config.yaml
model: "image classifier"
dataset: "drawn branching plants"
train_examples: 145000
image_size: 24
crop_scale_min: 1
horizontal_flip: false
translate: 0.12
color_jitter: 0.2
targets: ["branching", "foliage"]
num_classes: [2, 6]
arch: "res2net"
norm: "batchnorm"
hidden_act: "elu"
depths: [6, 6]
kernel_size: 3
stem: "single"
widths: [160, 272]
label_smoothing: 0.2
loss: "cross_entropy"
init: "trunc_normal_002"
optimizer: "soap"
beta2: 0.99
learning_rate: 0.0036
beta1: 0.9
shampoo_beta: 0.99
eps: 1e-08
precondition_frequency: 32
max_precond_dim: 1536
merge_dims: true
one_sided: false
adamw_lr_other_params: 0.0027
max_grad_norm: 3.0
max_steps: 5600
batch_size: 384
epochs: 14.8
lr_schedule: "cosine"
final_lr_fraction: 0.1
warmup_steps: 280
weight_decay: 0.1
adamw_weight_decay_other_params: 0.05
Rows from block 7 of a small image classifier, named by matrix and row number. Each number is 500 + 40 x the weight over its row's rms, rounded and kept within 0 to 999. All counts start at 0. Numbers have three digits each. After the name is the row's rms in percent of the matrix's.
After each channel's rows are labels from the 100 images, of 14848, where the channel reaches its highest value: "responds to" is what is common among them; "peak on" is the class under the peak. Only what is clearly more common there than usual is listed. The data: drawn branching plants.
# c30: last pointwise conv (model.blocks.7.c3.0.weight, 272x272x1x1), inputs 136-271

c30.234 100:472483595456480470487501506522513497494478494540512510566521428439515442519435602495507461460554479452495507468521468471449548560538441434492510485523467467444479532566538558503489510513511545392506512488546489433440502485459548467530513534537539496469510537454494539479512470423519507453483508498544547542497501506560470466467595486513490485455572474471501521475518456541480484470480451509530513412460467538
responds to: two-way forks; white flowers; leaning left
peak on: foliage

c30.0 102:437456507548539531512473498496473523567487495516444440491521515537508443508483500519443474498452475520534518546476447484520521502550496476502479505444556486443542487489498478463549522450545513425443527509498512542490534531522513436479516498455538513478511565454575518479502513511437485500557510513486470467581489523481472539529433498447453489488504529446507461450523481462479468457470571467487477442489556434
responds to: autumn leaves
peak on: foliage

c30.227 084:524489449449525501521419511463508466495535555550475569488500500509505526499557548540541541519463479519569485453505430571469533467517536559468547513519469520491534506434468500476534521473459476528545580548549456503529557487468559503600553477521503505483477476487539474533504553491477508498451559498512506444523543554505534444523530456468577492549494468500450550516550561518513529563474474544505477584489470492
responds to: two-way forks; bare; narrow
peak on: wood

c30.210 114:531586537542550543527505462528486457528450449521556571507478523485496480477561536510518500503504460557563545543523496559505517500472507503459476522546473544458467485464509515495510522496510545514467505459513465457491430460528482466472483426521467442463582500499485450527469499529524505460479504454471515392486484475501442533495474504552448562464543519470495487498455450482477478550469491544482498512477546519
responds to: green leaves; narrow
peak on: foliage

c30.269 087:435478467430502538524469449495513510506553517463548508454539545473552460456510489460538470463503458489472522538472533504505523509498547513442480438552522511423539526499573548524483475485523497554514498509414507623470514537504509480477480465499527557577536525552476542475504502529531535511461534472524517518484522537457426551496503542536399529548509566440502480436512505495428529545459557400494550546555500509
responds to: two-way forks; bare
peak on: wood

c30.125 107:629484466455501493417512456470485502483520540462480502455500544452436518478528512485499438473500582487517479460473534469460538486516528516556503543464531535480484523466451530562481503519492445574502553517562521535500510512425486540518559508460459526496552456600500432565557481484519479514529487489500419460465550531431488523533460496512437498555467479487428389519451478438567494534525476477441522466462468456
responds to: two-way forks; night; wide
peak on: wood

c30.102 055:493475475456468420533493441517506498454546596554493544466496500490514504473496506490486523505399499462530481474427489458478438481479490452477495513433457456464473447468454535505562469492486520565476577506465439510533515511506550466498552517420504484516464520471468488493570501455493479591489482473493470431487518554503426552441502447544581542517493469438511479542467528400536613510510464531452477531517490517
responds to: two-way forks; autumn leaves; wide
peak on: wood

c30.78 110:509480521484563487447480454463527499545523562461529576549506485511480514529528530459455495469518480492511526553481424543476529510538519561434492497496512532479447547468545511505505432496490498600537554558581487465542549518466547506492564534455541492525511435483510432587506552486531565429463536518483519516422442528499483502516475516522493586490523504476532537487507432505506532470459460519468529496497484502
responds to: two-way forks; thick trunk; narrow; foliage: bare
peak on: wood

c30.13 111:532499411446517512461496461471449539479414542473483588418532499563498500509512501555401469455474488477517478463393429501515463459470493462507508436398481557446548495491494537481513455426518523505497414460462414449485457493510489507513485561439474523519500473452539454485468546486511474456488434473409483500468440466500457514512489438510494513427530487464473478455499455433502499448451431471474472436521496456
responds to: autumn leaves; two-way forks; wide
peak on: foliage

c30.208 100:511558524501525544554489485493570533595520454530472376453468490463511462526460455430514500589502480526474440594458524547420473452514460543535535497465572511494504568471502527493523560479436453540465444525517527493476515532459511499518460503501590449508487457479572602505480475523441464543511543536508499503481493475539514492483517513440506470493485511525489429469495530501506478545551518533485455509500478467
responds to: autumn leaves; three-way forks; night
peak on: foliage

c30.67 099:481454534516508487507490440452529508545444464527521527501457506489454416460426513487495440516465526459498438531442439486468464512549540439520481509508551554531533549568497462539492535480515500484524484430527464529501490454568444491466461455516530469508512565507493484512561469558524486502516472509469518489550498511538523475452536504535434514558447454542552489506515509594561510468510501514547527508457562566
responds to: autumn leaves; night
peak on: foliage

c30.35 059:518473488494531488473434548541481518415535605421462448451507497519439576545546497457500469533447576449521460489480523548539512522496532559523463518448552453487545532495459446535576570510464526512571483577504453505552547516554530445586471461548415544516520516522550484563636479441468544497485458528503460513513531553544519486482510543471511461499499549529518532482500597475494515516460583471493499521471479535
responds to: two-way forks; narrow; autumn leaves
peak on: wood